config.yaml
image_size: 32
horizontal_flip: false
rotation_deg: 10
depths: [2, 3, 4, 2]
widths: [64, 128, 256, 512]
init: "kaiming_normal"
grad_clip: 0.5
lr_schedule: "cosine"
warmup_steps: 150
adamw_weight_decay_other_params: 0.05
Rows from block 5 of a small multi-label image tagger, named by matrix and row number. Rows with one number belong to one channel. Each number is 128 + 24 x the weight over its row's rms, rounded and kept within 0 to 255. All counts start at 0. Numbers have three digits each.
After each channel's rows are labels from the 100 images, of 14976, where the channel reaches its highest value: "peak on" is the class under the peak; "colour at peak" is the nearest of a few named colours to the mean colour under the peak. Only what is clearly more common there than usual is listed. The data: simulated grey scan slices of phantoms with and without marks.
# convs0: first 3x3 conv, stride 2 (model.blocks.5.convs.0.weight, 256x128x3x3, each kernel summed), inputs 0-127
# convs1: second 3x3 conv (model.blocks.5.convs.1.weight, 256x256x3x3, transposed, each kernel summed), outputs 0-85

convs0.175:130078127109091156163096125114176173112116154130171127158138105163134127122116125106070099105142127143105143115154084130155114158139116097169110115108130123126122104100155118100124099118161116160126083140158111197118108131110113121125149108141132165126104122105095123100188120107142102118150089162091121132145092119124118119097134133138176123118131148128103104160153122124126159156132
convs1.175:103087136115131138119089090129129135117129102118117160145108100142078152160123092166149086106138155156157134150096132155116118132135111139060112118137130153090101093127141093088110116118122117098108171122156142112121111111116146042092139165106122087121122118
peak on: organ
colour at peak: grey

convs0.179:141092108103103134100159141149114117151122095116089113090112170123107122080133117108088116115125107151109189121127117106129111124125122177120147108132131133143159107140109117223147164115093084117135103161116205124123114145136108139141103143135084075137106110111131164129108128128127143136163145112118158128133138123101157110136125111108104125109102117144094149106140106149117149103123
convs1.179:146130103121144107131148125147137133122145137149152100114110124143128122094147122121081153069139121079111084122114104128108114103101153148123114139107155120145120087165119117133115135143116141102165121137132112117140119154118097077111137086164127141155125147
peak on: air
colour at peak: black

convs0.51:136138166132110134173118147122128120138117171165145129139150102128141115138110165143100095141123117158163134151093113099094127147115137112107166128166137199110130135115139150152106091146179151115187145162158137086137155156121129130135143144123124145109156129127134055117157131103114121139181109149119098106091139154156149113114119169158131136131107136162160182141132129150120123143123
convs1.51:122077127140157155101093135116108117132135112152183140098126086137173149117134112144163174131089111092171146168129136088158129127140090131068130120144162138121162133106135115072138074114138107198125134120116129128121136116108156131124096159110165081169120094
peak on: bone
colour at peak: grey; white

convs0.241:107170136114132129113110160103153079143123127152116149181112149097135089098101170119115147094115125158113124119136137150113157179125134109098136122074116162120191153117096168122123166192141112110116129158140169114108129086148130130142134141129108101067136146092149111165128117138139148113169133152154131111137129129123147175138105125096119150140127169122107124137127131092118108114134
convs1.241:097115113093139150145122119166159149120123147167145166117090104119147104131093132169121126136143122120119093157136155129146112117119102138119117102139154127139144158109144154072128077139142144157105125127111148115129151111130158139101091119142173179074130079
peak on: soft tissue; organ
colour at peak: grey

convs0.88:113217096129143090107119117141147130149115188124150107159143093120143127132128152124115109114133089096119139165130135106106112162127141137099174136113134123102109102150135118160117137119123105130124104113096168098130111136084115120145086138126117158137112122135144080118176150117092125132178155102120105116165098107108150136113130168154092088140087159141117173131108142113113126143099
convs1.88:117124063120158122138122138072166113096093114174109120104120162115110149177118131146117134185113146099161141110118136107106135088132058110098131146110127162090092102099117141095094128148110134134144079115142093132122144137118124075140149129108193130128146137
peak on: air
colour at peak: black

convs0.1:175112143108121127111148123150129139132114127092109131178153162138106101138106123106145112130124135133108121110177117121173113120126119133156147112116123110168146128093135135123168131102112133134132108110147039138134141125162120143088125108159144145178115143138097124155110121083105115144121110104170136131158117090157142132146114146117126137091113158139114108184180131119198105121173
convs1.1:119125255117162120121137101129123131139136145063100143119125163102141114066124141111068108117131106101127114170134124134133113116158153129112110124145122134137116105160118126111129128170154150145125112138105070112135130122096137101147140156118121114119101124
peak on: air
colour at peak: black

convs0.37:111162101156123112106121159121160143133152200126152112088099162120138107190091162126113130094073108136147144158112174139132159107108153084120116118147111165116079122175118128157094133111113098123106081133119127177091100113101124137124083106095129100113122141088144100139099117140127135133150123131133104175121132128121147120123122127104106148134126112142137132126109131111092110153144
convs1.37:121095136144115156138129185167120122125170146251138160143131099119098141115131129164139140157152112109122158177106101119137134127128132160108181123127124154143144151139154146135092155131146119137128152151127123131144108135106148131160127177141116069097165167
peak on: organ
colour at peak: grey

convs0.252:172139169136134137129141144145182150114134114130144134203140151139154094138112137123118156122169142149121139114153135173154160161152134133165120137146143147165110161123147185127126157141124117134111119144173113149126126127148099183133137140178142146138135137126117139142119135140142140100148123136159127131115128129155161182151123139128155156130134185141121146205167126107152144151170
convs1.252:120116247124145157119110096139114102112100140082145141129109129125123103114128130134110116131091124096116113163115100129176149128121158133111124107149141138106123130098131123078126100157107125190083116172126100109135154098098135096092100146118135146126098082
peak on: soft tissue; organ
colour at peak: grey

convs0.230:139168099134140104133148102135158125092102227102148100107122073137124083149103120092182131122127100116125153137138107113163124119137135128176144100104144075132147138109136125150167140105127109146103090109112112129117102109125140134103132151136142156122102096103116083116135136119102100139106137137099087136139108132130159123152100130184089090106101135147139103120128128111138146129144
convs1.230:143091146148108135172122151123128117111129095137100132108105115119165150142092113164176098114129137178199113121106126147112104106152159136111116137118115150086097112110121157128115149127131133167137108119135142122147126134122135072141141148124135134084153130
peak on: soft tissue
colour at peak: grey

convs0.229:111110139117119125120088116136105122135116150129138138110125133154132101139078121130141091081108133160164154157143137108196124109095127110110176089112125077160157097122145123108100122106139140148110130093150119116109128109126123134142122083146161107179098127127133150176115137140108086171112121152155123141080117101113174161146140136173146103134133109117180157140159155130163142132144
convs1.229:134156163158148110123138145128176146142160120075119127133119131084124148125142136150134121107131151106131127132090172161139147132113156111094131155090100113104097070124133124175123084149160105119145132107151134120111138143139108055126117143135098135127152131
peak on: bone
colour at peak: white

convs0.220:132158107178118147122118175136121135147153131113220125130115115055155119104163166116116127117111129131080167171131133134099121157126110138128123088140111114134134110184115107149079147120119126129127090112121152086107137134074128121118123123125131120129127102147167100138141146096109105127167146099129127193122147109105137133126124096153099112127097128103138133106109157121122144141116
convs1.220:095153156093122107163159156110142134120115117144081102159130130149078175112108133146138115159117130114162121117134168117098145137135094114089093142099124135130112144103112148127135142080145117107145130120147120125151110154108174099112114145132120119111146103
peak on: soft tissue; organ
colour at peak: grey

convs0.143:111119185099121166110165110116126123118162127114104127165150129119096151091150132125129140135165107116126118124126147165163159165148153128109119105146109125149112129087125173161150118167154105132097100130135147061160142128143109141145121132103105128138126161120100085137108150149106169153126118155104125118134158117124145143102103145120111098133133159189125128165144111108128122213104
convs1.143:111096107128165143118118157132124113148107155115162167131102104115098116106104127171146104156107116123129171120110115085184138139122129126129121140150099118137172179132139143139154094126122117169158094133129166147123135099113151115107116158132177122113136122
peak on: bone
colour at peak: grey

convs0.183:119097124103082130138135096138109138151161145130167120120131159163127082099091109126119107120115143127119124124169142183133089130111121109139140093112132103126158132104154128106127169101139125156134120121133107132115122151150096128129160119144152061155114135097094154163171144162147102121098118155147140105109124150120121134117149069164145136143142101129164139184175157136156154163165
convs1.183:139128171170105143145102106140107152149114091130136111121138078116157118126125116184103104119090118053123110115094095138108130107136121107103103095087168122083097128134122120114091131117130083117105122114126157133115134115115104105141139142165134133141159115
peak on: mark; bone
colour at peak: grey

convs0.62:151156171081166144142101133153142164148097116143083137173111140113150074096129166119110137129133136137165129148151158153136167151142140135152119166113136145104131128143112127144124136136114101091107114118136150105128109106153111149156079120116151125087119095138141120161088137156128111131123146138130141165182105127113142150161137185077156161138111133098102137142103160096112141104089
convs1.62:096129080124167132146153121080151131119111119167103087122104135136105117161111091123115103164141147109110068124135139117140129080136107137130097106158137115132108097118150145063105096140140102095133092117153111115114171109110138115121119129107142103125120121
peak on: organ
colour at peak: grey

convs0.41:113156116114145098123128081120157096183141118097141132149103159161111122122119131125143116140107151085107087117152128116106137095118155140140119116099121070134147118115108155129113143105106098105112124093103124173124142077120097142086119136135097096090160112115101176169125099092126120138148121121159156123173105095101117139139089108087084151138118152115114082108122110119153132106115
convs1.41:107115116091157133147081073179114142137137144123108124134118097133137108151112127126108130084152137167145069128127104156122109137124159189163115131111128145124107104152133136072078116162102157088137142160101167137100147141103135136116155136115136143097128124
peak on: lung or cavity
colour at peak: grey

convs0.99:121111110118085133105145136146107141109114103096098146095143150153139119128143134110121102110142166164107134130142117082141104094141129130127087134103127131116172143169164152181144150106122132099112120138115161160127121112141083131137119125151150114136111115133127185083157165155124161128118149138135138125137105078130122119188119094073149128113129116157092123091147175065115157140110
convs1.99:210129089123125123137174097145122096139138103143100091131128150095084106124154087065135101139138109125103145148142093134109129132161145148138138107113134143123089105136120126134094132146140131063171135121160125121133167134132111103153137115142115136114122132
peak on: organ
colour at peak: grey

convs0.43:178137122117111100125116112119101140122104125149107118126142143123130145076139148087112116101111131123100117098132117162122109130118116156176082079117120075120133105080096146143102107081119094118132125106095140140090119096151132132141128094111133120091132087151124093132108124140111123100096111129103120141172129115101064083169102109103152125125151088090107120145131115144121161088107
convs1.43:109102107141130103173143107129161150177108116079100150130142125121138132140117109069157106087145148149119079122125106116089139138131133156130129085141152099155081113151116160065107152132148100130138147116149112115120159159114143139151143113117115121098083102
peak on: mark; organ
colour at peak: grey

convs0.93:091110085151114163114164144123129146105150117141123167116153106125120150136143106135100158170186134075124107139135136121096135124126141140138110107141123153133064151106139114120171117147109178151154152138154089145185185161129146112128154153104118107138145129175103119100175122114129140159125123098116116090127127127159101112143135106105139121136093099165131126098115140171109099111128
convs1.93:093103097088130151107141112083107128161106167126151180100150116130087129095114169122138115113127116109120137115112136080159110125144116128185131107156107132113176162126108149133160145091123120211143126106097175091121131094148116144117137116140150158108140167
peak on: organ
colour at peak: grey

convs0.248:150105097127124133149132128129150100171188171121143163088099166157137073131095067143154121148149116120141130099119098105165128125140140118101161138087110110146210098108159135118153140134121097138113145109101093178157133149135131136118136142127108118131152158119126102143087135128117138117089090101153107121122125136134102165132138119131125132133149132132118095144123131125173150176146
convs1.248:126132165083117188092129128118128144138127123090167129145118142135107145128166123162129157099116113153178147161139119138115149110095088138129125138158127088159158114143137144134172121077125116161149162137113155135123124115135080126093148153131099135152113145
peak on: organ
colour at peak: grey

convs0.231:135157128126143123190128113145097135126132160099138114179128135126135092130125173142093102158149121144118098120126132106145114120153122114170129163139127164122134129113157173110122137140166127137166115098132145077153152177135105155107133163125098145114137132118102093142181127114090147105175118160137112112144106137146175146151107170157087137143109174149091139176156149116138115136136
convs1.231:102073152130178157097098092115093131145081130131145152117120109087126128095094138154118114149116115147134124140105125080149143143163102135108145092121133121097162157097106123114140113128122104186145091140076134138135126096130115092112114129097137071130141128
peak on: bone
colour at peak: grey

convs0.187:108148122164110111119120118122080118092161136149172161138139094164111143146110114142143115133123124131120137164124135098184118125122137150150156128167156098117140084153143112134113132092156105140168117113139115185132166143131124081153156149101130142123145121098130133084177137102144137112130108108114136163126127113137190051109108153136149151127158066127155115141129125147109123129132
convs1.187:121085144122103145147164222155115115148120108155071132127148128145156107125153129184135093114122117129160138165145100107117113188137145080110128127154106105168103154149096131165145127114118148170126157156136126136163113142090131074121138127129145116119151118
peak on: mark; organ
colour at peak: grey

convs0.157:118103094144143134133161140130135133111178134151144149136131123119117120156153109162163175144164093136148110127150104114121156149145123140071151133167110096143146151128150129140180134158143158146147140086113090083144152154125114159136117173109128143187136152163137095091149128140128145133114109132113146103123179162157094143123138139184121105120124161162156153153149125157135110108160
convs1.157:127129173107120122109097130090087109134114123120155174096145122085167100092108136167118151152120086153114145135099139099119098128125084142142139143129124102144144147124139133104144102101117085178136115126112131113127131097141132123087106173129109142102131098
peak on: organ
colour at peak: grey

convs0.198:117182125117138112133109103148117093123122190111155113171106111126134108136103159124108083117104123112128122162124122086131110111091139122105138144116135146064106116090120119117125130115132126129129120121149208127116118138121114133125122123117121197163106100109118092120124133119119102128165144140129127085216102115137163106107132178146108134100111137106074138139119127127136139133107
convs1.198:117114065151178132149156085090153095103112133152110124131122144094123118138134115178129124128124128153194122085111155135100120117138085136117143155108136154083135094114132148087136107162118139113119055138094127117115143126116137083094133169088126156140151131
peak on: air
colour at peak: black

convs0.197:133071089142106086104099118132117134123133149089132135099143091150109157121105130119094108121098181142120144113123118079154099105125108132137139137119135123119144101110136089104079128098107111107105123120101086167126099114123131112064171114134114125123100115107077115112166141115117133135134112130123141165137131111108171108153114112143124125100066142101178145112141114120110189116121
convs1.197:120081143143098161121122152138162121144140121160131149150127090128090138142095123120153108150146135162137123121104126095133103141129120155074162124112105093105190155130149125197119106135140136141142183123124137128152144109101131125135153131093145133126115136
peak on: mark; organ
colour at peak: grey

convs0.83:097175107154126121089142145108127127141142193134152127093139137117113126200116122124126099124115098101146118149137152157111114130136131118109107096131113081162078099182094102120121119120114136146138086087094133122120128097088157087124096129097115103128116118082152099156113117115100135135102115095100098151113151130108116086107116108150094106103124118148138130101100107151115092134146
convs1.83:125137115115109086160099200136121152111154164182100134133152122134140130115133151210127138187131118108155142156136157089134127170141116126145155131116114125141091144114116145149148167125121134157165135155127157126134071139100138122153135125131152101103149125
peak on: soft tissue
colour at peak: grey

convs0.150:127186160126127126189127127119129142107148131123168093158091127124130042131145137116127142124144152086123118147121131139112128074159153114115088112106118110087094132143176137135113126131165117166122101099130094128125094138107092121110120134122132122114134148130137138136142132113088132128140148178114136153120152157174113174150128154103109169098096142112116136160107143130115116186148
convs1.150:086135133143150119139112133105132157153097120100096170109127133109148137129115107115094123133139103091124151101114154142066151114144138123122112119157113180093122138081096169140120097149141117140139073141126108118134137132111162095134096114143112120065117114
peak on: organ
colour at peak: grey

convs0.101:112145113143145114122108147204171131141128138143119126135120135118193133114132138128183141119130124129119103156131109163115102124143149121125116162118152133123140135117132143120136128113105131132135137079097085117111134111152143178159136119108151104097102142118127178169103121116153126113109141143140176105159122094107097171138175104146135124195082165128135117068153159131153107112134
convs1.101:155151070147132154164143111116159131132111154117107108115115124119119141142144129088102133105108129142128100137106138154119140117138125128115110109125154099137118101085151101129113123144114113074152110128136104101089146130105076108136115099170120126112125132
peak on: air
colour at peak: black

convs0.118:118122101135107138081139152116099122155166169089112120144148081160129141137106119120157098118102123122090181181119115109124102140098070128156111103143121096152122100122130117153125168129127162147099111166129127146127148113112152123117125139145137135117129169130135162153194118101134083114134110121110117071137098120131105150094106130166157103131095110155159107114089162143133147123105
convs1.118:108108090116113090132128133125105140135082107117077151118111106142114147111161116179139127131096138127190120135097108094098107152147062129079109164110106147101096127134143183150087121079165111109132121084101146156116131124148131076088116121092131128084152145
peak on: mark; bone
colour at peak: grey

convs0.36:145133107103130111114106118128119093158118115101095129149124098094142109106073120140108112112127118097119180150121152091108139131100131121139099145105096177099126101137145123185116124124120088114137129155128132116099131105116076109119086108145130135110116110088130131118091109117090136139179165112095134071134137097124130099116117140093126143130083121111064130124091111108096163122088
convs1.36:113135096104162105134145069085176116101117115176143099115108124156126120179126105103111127127093174144093108107107155127130126151125119128133174153136106121144102119126131147081095135128129142101148129140151104103112113142111145084122114113138141130129119138
peak on: soft tissue
colour at peak: grey

convs0.152:130170144116146143148129101123172120118145169150122141122136119145140125157081124124129139118121111111172154140126156148190157162114153125114143133147134151113122129120157146181100096166182133138136097168165111134130138153107130146147151133120130131141144149105116127115141143140122121155150125144133117086076160198154175149142137165153108154174171139121174156147134129173117130145118
convs1.152:150082126149190155104100172165082148151123157147163107117145114105156132115126112167122130145125143114125188141096132100162114137148130112104137120127122146120141164115139164121159119084140123203119128128109145111142116115113127125122106135117157112120130113
peak on: bone
colour at peak: grey

convs0.34:105162065083140119082113162139124141123149189121156126150087102137126111131122136114169105093131112126144149167112099101098104123149144101126117115103137159117069097137146126146161141105116117128132123142117161134129131125113132100104121118129117179116123117101143105108137129086120157110142120118114099083169116104110131127099129133156045148110112158142088164101112126142133092116121
convs1.34:103142158096149106093096131091107084118124108102128094134101133140141171142095145172149136177126143100114116143116116097110123121162073120113157140128129127119133146106131184100121092120136138092135117155122134106126132116134098103118150147087141124112133144
peak on: soft tissue
colour at peak: grey

convs0.194:114151162150163155117135098125156082164108128134138143188114129098150129084118152134104154151147107147118135137140152157142158176125140146121147144138117164108158167125123164132123113171142138111129145153133167094105163096118110159131112142140128168103163144117122090156107120108119138126176152134128144099147142083103161183139109133095118147165116179126080127140087116139114140129127
convs1.194:078093106091161130120143144156113087106127140129164128090129113104104132138102137155123118122110118139141144161087154123170121138155133140124111113147127140116125177076158140100125101099135119187125098135122114074129120103094147096116111167179157136128163093
peak on: soft tissue; organ
colour at peak: grey

convs0.147:131097150100127097146085132121127142115139137145096088097113127094126121103136184100113157103119134156153084085117100155078112177124141102110067121119138111118101095114125136165129112103132100119113118101126210126113097130132113127140105116128167076122095114112137155144148114148138123103134136157110125151112134146127089111139121133146130136140136149089115196144118121101111124111099
convs1.147:118126039135142114147124168117164149133117132178146109116111121149134168149164123111113143115094176084137097110123121134132149128072088132121131166119131137118078083134129100112118127139095121130122054112113120126112152139157111138135135095174148132135107120
peak on: lung or cavity
colour at peak: grey

convs0.30:096151133127098138136124112135145102160124118123146133158102098132150113133090145117070110123120126110154143151081142114072117100120144122101120123127133167074117142092127122171142108092137104108130117150144204143131085132102105100145134111138150134127121129112118147157111130125102128078189152119113146066141126105134130097122133161119124151155105117146089133119085145088101169123116
convs1.30:099115037128161110133126105099168120099134146214151098135146101121101145136146127148103131129139131125160100068113154140151120098102121132119128147118125166102106116109141107101097120127135105082128113125111119164114147137114113058102107117135138132141137130
peak on: air
colour at peak: black

convs0.38:095098099096116114107125128149124124140094161134113133086119148103130085104122173117108128110128105148135143145112124100097122170125149129112183139121124137110028126141125141187110156150115112111138113122133171108108102154079127129146113125103124105126111112132148048112144122111112162136143162115143127161130101124127115127116130152133136131142109150142096182107130136123104126098083
convs1.38:115105131110133125127143131107126128122141082172121106132104132126078179158128114120114129148128168108147117122152154103152133126092116112081142113080076128157090129105115132110098115132113134115122056150132086133125117159136146064139153102140158113158152142
peak on: soft tissue; lung or cavity
colour at peak: grey

convs0.61:213181108114131139137155141154150166117139149123165131190135116114127207119104143125119136151112156143123133134144137156157120130137125160151143139140130152115118137121104137154099138133133142126160137176114139095111195115125174150162110148121133156169142139135140126150142158132096130110105119079155096116083121110126136140112109141119124170149141107127157135135161155154130132093140
convs1.61:123116089127163129131121117121125148151138131119119120118109143132136122140099092148129075163102140178186136099106169129120138102139139137131093136136116137131129123116119117142131122164139089158116105148142100143110155144038165060125131144170154123123117097
peak on: air
colour at peak: black